config = dict(
    crop_scale_min=1,
    encoder_norm_position='pre',
    encoder_head_dim=64,
    norm_pix_loss=True,
    optimizer='adamw',
    batch_size=512,
    weight_decay=0.2,
)
Rows from block 0 of the decoder of a small masked image model, named by matrix and row number. Rows with one number belong to one neuron. Each number is 128 + 32 x the weight over its row's rms, rounded and kept within 0 to 255. All counts start at 0. Numbers have three digits each.
After each neuron's rows are labels from the 100 images, of 14848, where the neuron reaches its highest value: "strongest on" is what is common among them. Only what is clearly more common there than usual is listed. The data: cartoon faces. In brackets: how many of the 100.
# fc1: MLP up (decoder.0.mlp.fc1.weight, 512x128), inputs 0-127
# fc2: MLP down (decoder.0.mlp.fc2.weight, 128x512, transposed), outputs 0-127

fc1.450:043106142171167153129164147147127159175200134153130158156110208147167140125099126171125170155147182091095141118154122162150115105116112093109115067100110156129186101120132096082085092113104118092202155139139134143187137136114147115120143135146116193115136152162142146126132146168164149160057119119118146184122190133121093117124161121144091064096138148091127062090123169124050102091142
fc2.450:175136153095087097159109089089112125105151138135133055058150084114109151134127104145139108137136105099104147188148124140142133153154157141079150139132137150099120120142143132140223173082129143111168159167129111115146179153142147145094101076128126065135121121146115136116147165112123082067101155145139157120072110034118089097124144150153189140112073055102182188100100121075183153167164
strongest on: moustache (48); laughing (31)

fc1.489:118127144136183167112174073120126184072200181140122146147146156154080106124165147152103129151144160167139122131124125111095125090105124133137172146010169134158087086147145084116126101164105119065126147125183168153105167197180135079160117108151106115115112148120112180068114137121154150163035112095111113144113152146095123069082166170120145102134138153089134093133123149100122157148127
fc2.489:116128062154122034140080162127139092172076158167168134119124066139146118142130151114097130093121143106167138146186138144153126127138102112135149097167147184153114140151108170127171101146104151148120123135129132083173096115095094200090146068169152157126168173219131117164126138117119079127094135136133172088109176109102155090102102087130138166179084069117086150078100166127163117073094
strongest on: bald (27); a mohawk (25)

fc1.305:255154094060117104167186142111125142097100130118149132160147100198164118121087180142155150177142113235123113104056081071136117071102079154093150118102104099110110115121131133124130081111107097100159131146133167112157123203156115105156128169141109107131147120184162149148135114094147086141096123155150146126131129137120101117113117143107140101094097134171117100138089131139156092093102
fc2.305:133138126137126117129145072148067129100181203145153128094196148121151149188141066120103106127132151109114150193163138149150130118137134085169074064065161139080167135099161108134159163107121141116119138123135110209070122097053192145088120126093130134111124112131114153083162148155120146092133124142131131131092147140071068103118128081129143122134151089114173171081146199052145129137137
strongest on: long hair (43); cap (39)

fc1.359:133109137112130149101095154113102209121126119012142138114090122113134123156095097162116109123117141128145141141113171076190083096102146086186163180102127198136158098180140178138111110097132093117139099113134150096078135140140140143143071153178087177128085157101072122143124085117129092146185167147077170109074166115123131148154155138146186102146097150125093052171127104087113121141114
fc2.359:126151149166124151147133181162113092093113089207068152158118133150142154073196179123112125156172094144089114089128128152132148186145106168098099064152147147139137134124114092115152105142116109163098075156125182143166108124106124123171120091082158145123113115176207113132138159090139186113154140132103113072176165116086132096112152126122008107133156147133136170100125126169098110066132
strongest on: hat: no hat (93); hair: long hair (38); teal hair (31); green hair (27)

fc1.71:096120113115143140083121129108139159119156090087163125120127064122153217164098170157167133096144131101098153132093149153173108173058109152143143118104103169077204132154133129101126121115110137157116078109160144091095119077094114161106149125160112137082121118097102135184170144194065106154185166124145135105097073101149113134144087111151153156125170140134153132100090191079224084124128
fc2.71:110134111073134071125150126145123164111136144171088144147173147129093106122126147131083140144077168140186141111155144072090154118169114075165162101144145090131026152108064107171133118185116096092065157152112116145139135148103156124211145120080135158120113141123185125144095124123151187106136109093127135128113180182116120052100133147139130125148145130152163166172175057126062096111114
strongest on: looking left (65); surprised (31)

fc1.50:146159145083110067071116106124118144129114117103089131110183115147203106156126166127121138166116244233176174153150141069148097089128137119121177095171102117115141095120120095118101082132124116086103133097138120106158197155158161144164132169133070139094111091158127150103081135161119109150222135104107119100107156110126125105115167125128095129124087156114109111100142114099102183108150
fc2.50:078114132095144176113148111074115100112107137125090130093067116149042158136220120152216129166102107092106127081105146131105142159089111096126156142174073219150122125141117153122115104098125138165115094147191150135125063134115124146120111114120154144157150164148134214127111114148103135148161188152129124057106105098132095137089138165132129129123139196075181118123135119168158118146098
strongest on: curly hair (54)

fc1.491:255170183109127128131185159084101131103113124155058091143166101174106133147144138135145125165112139185118099128087120120146128067182145124113107137141126100091143119098162137118162133093154151137095126080152096128123132127154181114116077153125097132108134087142097145113152175208161055079150139114157119095131108113109085080068069103107106116124062149121159130122125113112137134154130
fc2.491:128165134178119081049130088129087122165062136095130160119075196148130134137092085148139123143138185151154145136134133119135130154154102091129022105155158103160137147152116156103087121153137111103087100169068158107144138127085100141126140056111159175149076139143164089088195096102102196165086128129116168169132196141130155146139189164151123125105146134109106129102128173138110101171119
strongest on: cap (99)

fc1.392:097109096109127130131111130188179128070160120103148152141150141115165126132155123114137158123181146100103137056154157181174119140158148120098140064106150126164116103137118074103109126146118133183108086020086053147132134152172134092154173139101135113117171139146077170125095183135189143156198225124132093125111138092117129125071131147126091111125056130113105124132124101114182118131131
fc2.392:159164137197101150091139129138111142127132082092134167118076096091149118134090124127067101138131122157102165130159108126119135150181113137099077128106154111130148195129156104170082140122112088132134135194116228120114122096092137091109102157117124115118132135150123068119133114020089111111101113111111149070121113145164112103164172081152163198164158231127144135119138097154079131083116
strongest on: long hair (35)

fc1.471:209112145092113174138199103128094078080113152180158084158171141134111157125122116098091141124152113125131100140108136136128103141118128073083149069143153173147103142118125126124122134159145127110116184156126116143063149167133101095127110146132132165200126168110138127109104155061127133109070140150099093187093176102071125115157204129191112142087112133055126111076105148163053126083159
fc2.471:138157127090118111135125099076174133111118111095097155114077149126094093136187158155109106092118096141137166124163157173114110093213089144173121145107096164191152092134125177123178127136136112154113119093096171081151126044173154213133142106127096097100104163132101147130149144196170085107124082112099135103162166097089086174127024153122125112123138113169144153151113132130163132152090
strongest on: top hat (29); teal hair (26)

fc1.458:166131108090120110125083104135098131130112119033134120151118112168114129144109122162150146104153136160118151080117111056157096088134132111125130116158074104113147125138155119139110139122115144229255178143094125076129128118102137123133125132101080121147147147091091111111122118120131072174062191196178169153158146084111087121097123144158126128114189105135088138126071144116153146125072
fc2.458:117121151166130115072119148144119142117109166159123122124099094152149125118230204134154127142144136085134139132148148103144114166161147107135096124123174113128117127133130126137154085122100139022023128137171196118140145164117132120048128091136139136107131146128115157135084135101175147104189136108090056129145118119086143151106153138143143200144056106087153104075141116136046110110142
strongest on: long hair (59)

fc1.282:014112148121163144141176126139191115158104106119138146204166149165179165153163152166162148138177199070089165107153109104133117114130124100098125100166107151117134131119154112126092114106120115085140155130142134148164152139123195174111159168080051183146177141181161163143150213150172094152119141120123127128101101102099091102106146115159087089123098131096119109093136147098136157155110
fc2.282:135115140165148144122115140159103112106129149127103096124122134127163149152114126130102118076083118072119133162127157158195120134189167130185179119140072159157154116177172108141181132106128138094166166162101119154127071156027131082139108112130166184079112104087104093068156104106164041123077152085140142119147150143113122127168099100120120116136162054176145138051128165081122132150151
strongest on: beard (91)

fc1.153:169207184159121152083074104155122168094098150150139094119136124192159133135047162165130117150149128144169199136165113096131147104092103120095131118102130113112077131127119104146123070111089120125181138159189151113163123126150135140152147141126154137130063125132161152085055135085144123153072105136165112168142071143151114100138130113113097184099171090087109157058098142202072124118104
fc2.153:106145122184141123206146134100136142139156126123172183207133132044153103140158100092103114150140137096052120172110110188188118081158092116130176164077129132119122086136152171140117127169113171123164182153101118161087080092108099089143121136149119066133127090156180162109086072105116130107065094110107148147153139154109086095147101083126114129153139206138140109124168146114137142091154
strongest on: hat: no hat (98); a mohawk (76)

fc1.493:159151119052119093122121089164138150145164152127145112142148152158178120196139223109087163125123179207167156121100150130174090107156117132114179105111132115087121120165134082142098091134135119013118186147136128140148177186135154114207088138148144131166150117206131169146090171121121146081130100103119119095096119146118135101101131129155111114123122153142104137098122132051138150136139
fc2.493:147104166170112138035145135106117103125134071104143148155133128117119125028185138120184071141142139130077166166153126130103127144099189106119118155147112094093117115116129140136100079193136085182069095178105166121088106157130074130096127122092128177125152118109067111123104151132125117201211153118119141207120149128129140166116138115138131075163137189133075086134145111125119110143124
strongest on: curly hair (47); spiky hair (46)

fc1.155:124191193160170142137227155094104118132083145126101091140145102119102158081109157148114151151104104127129185143116164093109155095126094117141136158084142175102186101151123137115099123082175111136147127109206100168119153149134138064167048140091198140120046081145116128135075113100178095168097160130113124125134131133096097095108125071116109084168123173140106126129131111129075096131140
fc2.155:143087072078134148130176210169192088109120102140148164105129096069140099143178122079157107121145128156125097101071122184139108161101102109103156151164100122146113173141179105126104095132119101168138127131142141144137109158159119090044138134096093112096098152113156183142155096174126104110127144096100059167199148088064113138108085139135104180088115169144139141167145123159107148201122
strongest on: looking left (94); sunglasses (59)

fc1.484:103172185135148158115197119117134150094145161151142129153182170160241111148124158119132115138134100121118185132144158117119156134164096114119142070108085127112138099106152074120093068139116133062120108121154156145162205180160157071178097194143162155107087103160161165095076128154126145121189154096104103100077105107130127112134183125121067106101140110107141104116155140111094156145167
fc2.484:141188160117152123097117079109162087134166104107055031111109105115047110163095145177155160226126116088140122105095125092121141133127139124151141132150117134179075105149078161156108084128139080183150137174101098130153156144147169173144133112126113162109158084092110154121116074135168159121109152114112105121141131130101140169128130126119098081118090178102130153206127053155150124171108
strongest on: bald (28)

fc1.506:119203223139147146092059120163145136083163167171054147134122133199152144109112113139148140092124087103136223172178161143156149139128114148125079111111122122108153093143105103162126111103114088087193167166157139119158165153161130137153154156180097138096116158152131133110144128139143078138043133123155160139115149129130078078099118078121119149104092116121154135075130161138103129101193
fc2.506:156101147147131132152161126111145140096138127149156096011154094078163143139222139099108191155133097165056044107107160134146074138145154140058151178148122135126161112130146132138111135102158158114136145119116166163077158097114160107117100113164193086152156144174148094170084166095105108125088137126103118094125088126139081143135140160161164141110155119136116138171121118057156121090086
strongest on: hat: no hat (95); a mohawk (61); bald (31)

fc1.394:172114167144115165169155154000142187073095108157133135090094081130124124096124171167087153155113203165118123125085163051176138109155102197101114146099074082127108111121112112126139118121127090119138120143174155135087092108120107151169118129136064096098143080106089129099139114075117081127185128123135164081160143151119117088165173128134144083153115132160109130122102123124113128116090
fc2.394:154181153121135045108100121189121108207112150119125126148160139153186095113148177119150117190143155094116173154111151155129112125172138039111128104143130116086141166131143102161103082160125048154070119151056167119106116110143122105088137131096098157140123112142165134120090147090095195160119171120138171097130156185127078111099106126159121150138074165109091111151183082155099143086119
strongest on: cap (66)

fc1.168:153145141149134131147143177042119122135075173115180076153149146139094152058148088166216118098150122130118146173143147129119072107096122118131117137089134135140079116078119157105169109110129151105100088095150157122088143115126121107155165115157203129109158123097084142125161143083188125147133137102096119158209136081082130108114082088209154163181131108108047131105089153136118102146124
fc2.168:096142122068115110124111064182142132106150065134131146067106111089177124193082148144066161148169161082139129113125094165157156184145094156117139110105094137131123135178153118152121140159146134100144113188095069135165104154114168135098112137091116198117081171160116138137121092142109124156111143122131113099087081113147172157115172204067151048066162153169164102108114109114110153096125
strongest on: cap (62); top hat (33)

fc1.443:151097087078124134111142160134069164151149100161155158196113128142169138157151131169134185120196232174136118127121076107120118091125090087092137075138162151141104104100156128086125084087097109088163141133059143119157170122101128137137177134141115207125116176180140151130138149113216142116097118110107111160165161132104146068166173109188147129094092108126100122099115125101102111106112
fc2.443:116131099071121157181139122085186168165120121096119139069153146152122116138094096119114112146085141126203026095090172171138130092118102170112175134151073141166127148119094176197136100147162145110132160092176077127112072151181141103145112105147087107131118095121143174166154145121137129124080115110133145069112098143156088135098133142098107103165089140140139160206089098196139117101098
strongest on: beard (49)

fc1.44:147096098122134115134133141159139137150144138116156120167110113131091129132117118141156135133133164139108124081128088103093103114102115096143139134115148133120146105094141158122136144096122148199255144149126066047121123095111145115096126134111113128085121185121114106114135106173120098159069145231255179212190129125135111104124110109112146174132160122134131124107113146128149125098118
fc2.44:136092182163098113075142139103101075122161080124152168126161170113174082074163101154136101090137158107107152155152141151143132104137106132122096120100125172118147086151127085128115142165154058194069134117127225163125134081188101119143135152105115227131145063156082137130146166125094141128153155137112098058038121153109110115125097129152112102135132145086092146146149127140079121160135
strongest on: long hair (33)

fc1.93:137175207117149168119117055127198054128121207112115084159102146136138152095074102138152106114130098103153196168180110110078123104124137146124099187102124164115128126143138077144135118101120116159131089120178079114134132130137188147092044137176121188125134128110091139119158127166110105126164152137133151158060106125155077079078173167154140079112124137115145125095085137118141125134171
fc2.93:136165105114121138113169144052080144167160092184091081128171108136093141077176130134123148123140108123146108067093175128121120111104144143099126126136158078167094096145101131163157056112124096129170137147017174128118205142142191144126144063146174086144103141176124093106152169144172098113089114109121165143114160126132092085129110165143148131158122113167101100123136041175128121130132
strongest on: bald (41); a mohawk (28)

fc1.369:119116142119100136153136117078099122158134105187097159104140117151141100184088152119172155123111149133149172130173155180139153103097118168164102074116041182121154132090157191089156099157128144107161085085097145142120093105129150102103107154080065152126115142154134183096117192144122112132123120112181194100143117154123119146090114089102073135109135145145138092085120162102180143007126
fc2.369:106099158061143072156132138198123216155120170147090138137103142146111143125138149133129100111134074103127149173146191205090122137105148179136119136138140125144087162119068155166069106108193094124127098151131093178140150094137054159111130121135122153174076088127138092129149140110098119087141115135120110136105097093074073098154100137170161159061171057094171103138148139108114107134104
strongest on: beard (92); red hair (29)

fc1.218:093202218113174075066140128147155131096130189121121152182156167167146136150115119132143151113123049091155183164153121133123119112156116105121180095130108052140130135123156135138114107106126133115146112123157139113131179157126203141127144188126060081125158106114147147061160165159157106106122128135178129127118159150079088110076095095141072129147104161122164113075087173122144160087153
fc2.218:171136121162140169169165146093138112159121089121158066121125088104150128110153187123159122134162057128149077081147134160143101135153141148084121182161135157163042150117120060124103110095148080155142147097070160109107119087168150114219105111178150145131119148150139120203099150130164090135093061109137138074124114093163163098171138129126124129121135108107104187199088098153120108107122
strongest on: cap (60)

fc1.146:039133166117129135125156136166077172122127093156152148127160094142112114114177158131076124167107147102142145111138143077133155087116114100073111168126117180122138138104119146079077120094104173108126156141113169130147166195157225131145112155135082131141072196183155181124132090142149117140144102135110126140108159139095140089108151160105107068136087158131147040100154126107069160060115
fc2.146:104096098146145123046100119105126132148142193112108131169017108158129166101097072128157109136155124059100149140193155223133122161114133119124155094124144129160164112122152134147159157157140136162172115128164110129136125065135094158103141080209201153125140122123100086116099103115143155164130112124134127096101099153108128144157127118144149186112124115070114077076080139131082121176170
strongest on: long hair (48)

fc1.247:255174146096128099112147150112176071130118119103104142127144131108155170107080181162150101152097146158139154149120100138105153110111120117077097108162120093114128137167144085091124134135183111156185124131133115123110130133125136084113099114159086090116180093190089093050116120131126130131092125128157107118073111124137082121112144149201125066109164186130141088096134150146099208100197
fc2.247:180153112111106118170092113143089138137143109172162070114160082145108141176196124131156181166141148131145044165136211149160109127163081115153116087128085159162163103070136196159163122093149112131086168165110143118092167170097145187103138091154176176090096126083086142156122069130133131105123166143132153137177118092111123152145137151088124132157151105156077124137132107085092103145070
strongest on: bald (33)

fc1.174:230145149129181165168144146151098140152108094126165100169115123149117186115112198184176152135177068149118111082098098112116133106115081137108148110178116125129069114106097160119132117119091141051134148153160157138112183176077104171135152168166144139146170145182106138110144126090172120127131120119110173113153112116105114098150109123089097091116135226095083078130084121086112119089121
fc2.174:135142144103126111175155146145117187102136111155102185061118126117123118173166079097056136058123104136144069087092140156151147128154087124215125105143183146158170201106195125158098140122157097097111145079132103079154101141105176102093127166106140153126117161083101072136118158159133177070141113127133106164160076146143110091129142067134129132114144080126145101106151138178070155139141
strongest on: hat: no hat (91); pink face (34)

fc1.304:056161122104111104104094135109161077110077111073090194124174161131121127096096177148123073123130251177179163164149129085118122095107119082168100153141123121107085087153096124105087129120097118096132092120119138128119148093161132141071108148116068162164083183106135173148173126165116115117144141132166184171131103134138087147144139129079136098122151108162092091105083168119099141091102
fc2.304:062136101103104180141167142206106124095131156182150139164070092150129191144110076121115122154110142080144106135117097141105127153122110160133100160160130121068130209119086157186081143073143164098112080093117085142153082133126129167169114124095196097116139160125171129137109145071124148112141130188087094154133146127194167175123126142137136104130058101110181113133134135136155107183176
strongest on: hat: no hat (92); a mohawk (85)

fc1.362:120114125169128112152109158125195111123111059164165066118173175155148112140097131136106132115168141135144126137159137114112126111116143090073154151123151126132124141165120069147150095143133139118123117144098013136080139141066152070144162144117108095141161088128114154116087189162124115084093126131181156211169086138095118107133089173163073059139133123099085171124127113187114152190169
fc2.362:164136099139109093142153154150113088165100152108080204133064111110137136169119134139166140142099108111131125168129101158132107115129091124137146096106138105123132171130194218146116229110118105150134074134141200157194119072164087167174149088109156093146112151136177114091124084106151136141099122107044122093127145093133144162108086084106180127111096152159096103151100152143112121067096
strongest on: looking right (74); moustache (54)

fc1.185:083143172151133132117149079089130080105105158115132125158173114128143118111162101133211147092178101137111138157147149135096105120216105098138136061081082165128216099043170136133072085097149159119114104132136122123102180148125136111127148194128162149124101082125156142174152103178117138141154146165137156152176121133105113081096151117119132105143164114192074140119096132062142087176142
fc2.185:087123080137126167133156099125152082152145113169189111152143101168091129168083100122106100095099086143190176126118136122135148138167099122165128119140167053173082145130110117152114146137099156112113093141040118155186152157154141130138117087165088136094162125164137135110088124122125082152072054063118080097133106108099170186180056111122107121146153113111126118135221132138154145103163
strongest on: looking right (67)

fc1.461:134161164131166104080061093070108111128113147132099105134118188134137111142104071151093136074140123110137151123121181096099132129136091087127149122110169145127133068160135101095146132095180217130183166184194137155100184099078145171117140148109140145151100132132144147141188148160165125126107101114139146103059146082111081117090169097128131069122136163142118117124072206153135068151160
fc2.461:148131122146110162117151077188174129099142101105181159113160130096145142146082167102146132185133119114079120162133090155150105116164151186110074145131101095094129139142080131145103162151109076136124127073175194099116118137140133153142124112141179118116193164151069127116124095044102158120157134135109121142137052111137153195132126188122166182154134119110167125070144096067080150053158
strongest on: looking left (71); beard (55); sunglasses (29)

fc1.264:171148127081103133152106114170159116147175165164094178182115136132135133149127184164091170168173127110098102135179068112112126074135124157125098098141169065110110155112151132111131155183115121113152192116108192113149171131104137102115164141081106118065157117138090107105082142069158206104052113136122126110132086186135107101108093091164086158131119140110112149085092074108128154078173
fc2.264:159071133102159190109102165075152168113093113103177123087161094124147130120140114083177164122142064099100105097104166153145151123095120083124165138127103186171202095066100132115178114111130162105206189182130080122152125139139109116096101122158104137139101137164126182121139119199127081121106084118158143158097146089064149132084138126113109119093120097162124153217143111120108106153106
strongest on: bald (53); a mohawk (25)

fc1.42:183156191132123099089135119060076130059118117153130125094184067168109143106180114151153110136151166200155174135165125124121131139134108167112110150153111128134062150123139129072161098097148155120150109116133164093101146134110167088167162172120104099072136125154106131128134135123183080139099143104167128091108146133122070116118126089113069054136089139187160165098076094155155127181063
fc2.42:090095158151151132129127165118084066167073097096152072136156200147159102113017099128154148099058186135187140106119141154035138081123144123121149112162169151155135126154165144113132118148155065144126125152109134101126156110114167137111181095078133099122096160126111091135162150113135166145082163113121150098086156142133134138096169072159069135171152109151133151090117124089148101162157
strongest on: top hat (92)

fc1.383:165128133137181150138103155102157159081105150112148134088080121112190131143127068149125103111174126095099121128114171156075206115150101095111085177111123183139067133175141134094182111146126140125165116174163130124141131132133112149133040141119089163088131117086130120102126109199160114130087161123088140086102161125181107129108119154092073084122159078054101144097117145123118039176128
fc2.383:133093121148133113135134071071152087104139107138079137162189171128113178136144128114144187071114138142126120163134113103189104137172094171108080074167181067116165140078148111163070131123167106062139142096097087126073122158119110076134160129097139115146125156124135131153111112094071149124161141112122138156190113149102128103140122111160199166128110225167156134131139076141178131068137
strongest on: moustache (47); crown (37)

fc1.482:140125125127114163146119091067140181113147103105089142154112122101108084118115098120118112054137187112162152132126140129186135100110121106154218153103162082135137097149152125091115104147117111157100078108103094115091162130167130157135097159149109175104071130104177143157055130137148176123232170114136137149124078172117144160184202148112100115120127109144152077118187134094076162085096
fc2.482:183116151150090063100127168138108026116098143128136169124132141114121094094165155149082084153110192108113150096168149172094111213144172157146056104143125150127132140134100151117128159114117100131091094151128203132129077129091105109162140092088110148119185130150143048114147141044073132144127141164108100085162136134090097117105106159160133131127179119083113149141086137172125109100138
strongest on: beard (44)

fc1.198:122126098109094114133132107121170145140170194149138085134129114170093164111071109123192169103143206144108124126142120105090082097099132134122153153095116126123158094064129156116138116142105109186248124104167156045166141152150139108158104106153178166104129170101121112132154144110117117166093153152188159162153135076093111115100108100151134165111159089095091121102077124054125107124074
fc2.198:081082146152117116123107156158077136114133116107082188155073152146187124072139081144184143132154152110151163133148135181158137130100112127114134115147138161123113168152116122147107083126147095107090070210181181137191103090101085097115180134105140174128111159124089089119121127133123092122217152099136101130115133180150112111131098075183083112156096152087095113128125105186038124148146
strongest on: long hair (55)

fc1.502:151143063079107151119117157131123155065142099072122155061070136119137141167153132150104148119136128131133147112141200161189120130231134179159140147101129134109126131111131161073099102125132142122184128148101023097132158125184138119135172110094135114103100129132132173183094135146140147088147131181172164119145121084135127150121160131076117140127076219164147123147076128091099118109099
fc2.502:148145107166164112158148156135117185143114141168141105155157155181144064065150172103110079105121066081108135173137115082084113151099096099148096149144074089116124110107065064171192116116110140120141129157134175133103144157066105134169137103169067095144170077138139145096168113140118117137103090137098143127093172127156095075153070109157127130144189100134148171190137095154166110142178
strongest on: looking left (65); long hair (39)

fc1.54:112121161103092128167091102098112087106179145121139101104120134155163150093126190181146125056128143117125171082145136093206100119107075142132089155173158130086075150173181115078153113131135118147116073086139122134121105075159135181134131129127141115162074131140185161148106091109130105142133123125134172095128075114170137160109077152147128163111108255160171142133111132152140159127126
fc2.54:138129172125067101057154140196183151089079185181150140113110144109088153086146113180104156141119170116132135057168105167092133099103112082135194154113153049139114064072119126127109084166122151123098110107113136144150138140111116135157140106133104119108119131138069101180112153109138129086134102193137182126107178086136103146137104141142171106179069053135138140137178093115118117149122
strongest on: cap (76)

fc1.315:044124180131182139185163117120104171104144148107183117135164146124148108109134131171156186213094115105107134154088091059114093102158077138134188130094122167111113103070127161140123077109104117095186157146206193141130137168147141074172148152167125163101132102128150161162144107124164144167105132138142157137178160168082074100129110096142112079114121139088105128136110132091136138105165
fc2.315:110155101145121102041129106105118154173142181098134136180115135160151114160141155122135046052105177073129082137107130106073154147149109121122122152169167111137108120073113066106161126175135152081123105144145174151113115176156130116112105127151142100123118146137172194085153085171179091114136114142132156128027188146133150129102123188134099111126125156120093129072124093139127139209131
strongest on: moustache (73)

fc1.339:087161174134171118171145105198170124139141107155077160111120143117181158102153058109103136152190145091108171152172121138056134129116120185057145143120114108087152133081097165153107109142110192034113147123127102108178119103165125125125135140085092139107091148151121163129133136173153116154156107135136160197172136122117097109143055120085085134110177128125145103054130119159156137084114
fc2.339:168092110154106173105120163122106193148103159125113176110133100142111103142096140178151122093071116088206112114107161125155138107049124141148145083080169145120166122160111082099135152109138045070180137163158103142126158138067088144181150106148170133133109118183120106100107125108140175172131080145117146109129077095125157128156149128175159127144071041085111133156160167135083100147143
strongest on: curly hair (39)

fc1.452:096160175117135080153138117057102115173183197182124146131141242115148083121154125115103142058149104128150129159095128130174096098115063151126092117152122125148148080106157131121172128112167146109131145140128061119175131117119115121148134136111150112071122093145173139106147153188120113140099125120110149172104144102175097133045126072139137125137070097118178158135109189101140077179139
fc2.452:133134134176146125081135132143132144129138109128180103149162033172135125128062155124199146156090095150083135063158092152067101103078162162066161080177133096105113190134141125108095116075127122184171092119150138110141155148084120102129179120195094148131149144142080106133087106067156128143109145129149123167132130140157167172123150136106147149113123152101051167117134115164125140085188
strongest on: beard (70)

fc1.199:156190180145152155105186059154110149127120129099093180107117124168133158153158164138134141204168165140150203132157084073127117112118123109108122133143164103112107117128130075118117110119128119004155155123140085106097112087121152146093089153114096109127121159145125145092104129184130115141077126139142146158138099131115076052151174182150159104131175162088161103076123182164086158119136
fc2.199:106133074124154152170122136152160115139145153164141138164119102118079120177034054114149170083104161116142104200096105187143106099150127170139183139121051166107158054194131159170149155113145142140158108140155111144176112150170105151081102094137149115134157104169153181138093095134084131131064124108111151105113150134142094154078071118117109123140106123121101129119153087117202093143155
strongest on: hat: no hat (94); a mohawk (89)

fc1.96:170184164167131122122136121088110150136099148113191130154126138146153164136155121132132164148169107116095142141147131145101098135120116131126143096129117098099136123109139151082146103118130141112095024020065123101150158157090138118110137119113082136126145162154172132126095128101137149144185255153091111134064160148127149096173117125145118131092146114123134093112114127103127130096130
fc2.96:094164134114107161128116092159131116100141100126053126106132154131121110112165125117092127107115151154135152148056113057147145150155144199111126177165158102098165140152112130112100148099128139154091094117111081132159150087193153150177110139121128064146108073048156119103161087139138171067193157177104120081144096137151108126104118132124111123142053192143202200143110139138118170165151
strongest on: curly hair (36)

fc1.179:169136094090138162184107142114150147104125198144169137110091158184109112135136121153176156105128136228124125082106087057126091086157124131110179141109107156099080101128130114127137099087109123139198145099146084081134152126128129135108138137104163135167154144091099132142132193116188129165108150184183176179134127064089099093086125078165103149099113112127129107099110111078152119174062
fc2.179:093067120204104134052130144090090094140083124133079143177133131143170111107141131156181103130122167107131213154121066145111134148107119186130132166130140110112148083162065176167128109147105132183102047095159142128132121108201062120118155131120114115122149121128126119108166151062124156143166170149102134122128149150118117126112098113149163155132066212153152162121099163178099143116146
strongest on: long hair (43)

fc1.299:163136204160171156158094092070139208127138109117085165135163126145127115127156115128148115098124110134044079120082144102196131100134113164104122115144127103136099146170146146193150093119155187126138174132163142146125122155172085137131124146128071133127124101112098101115134133073156130160120151100099132115071168080151120107079216102224159136111120068158155163138141155113147154164085
fc2.299:081161108164123105111169165173163109130163129138126099134110147155173168144134158135106136137166178153212135138148107105086103121082106100102086120120142146114133071058135099055134099102110121177084090175092110106163187110109144102116145135143122146104122123084176158136182181150130156138140118161173122144215129142103116151127126124112055130048120159075118123073062079130090113110132
strongest on: cap (90); curly hair (36); spiky hair (33)

fc1.15:137112077119069110013109174111078148154099145176112117125087147097088155135169107145166121133118124168143127112167134134078121140135108074186094127168104166139125140166110071036147149125127108171120066104138099123092131112075160133107124126168172179148131138148171142108116138201140169135173164110095154091134129080130141150135176134109119112124106106110140119078123152093031139150138
fc2.15:105139150145154120221123129137174066113131091105114175109161133080199065073100169067079131119175146120082116120138104117151112157161138156131148158108109147087168104134136174171132139211142195128070128138152159115149107102098083103116123108090104111130134088089128133133133081117048134166147102133162145080119183151107141126182148144141083152151145185154145167179111119136141145096150
strongest on: beard (40); a mohawk (26)

fc1.419:129167186122185121183095146110173128098122202143111180114144148110167139121090172127127146124164083132129111107102156125147115132110149136119133107090097098139078140130113199125126107109108125112174130155205157136131130171104148059218120168187145114119112079125154174130196137135122116162093136125139145110121098157130076137130097090112113088119198077110134106141049164127129060056134
fc2.419:114200090179167175027134095106150080140146089136102119139145140137146147131059120089053105065121115116177172124162108147097136122107060104170153126183139127125134115137095049130149152118097146125173139152165123123162132119113145106086119119098149152148100177136094134124107109144126186133108093133148096126115190145075084114107143125193116109132147169164165165097165130126116181200133
strongest on: looking left (74); grey face (55)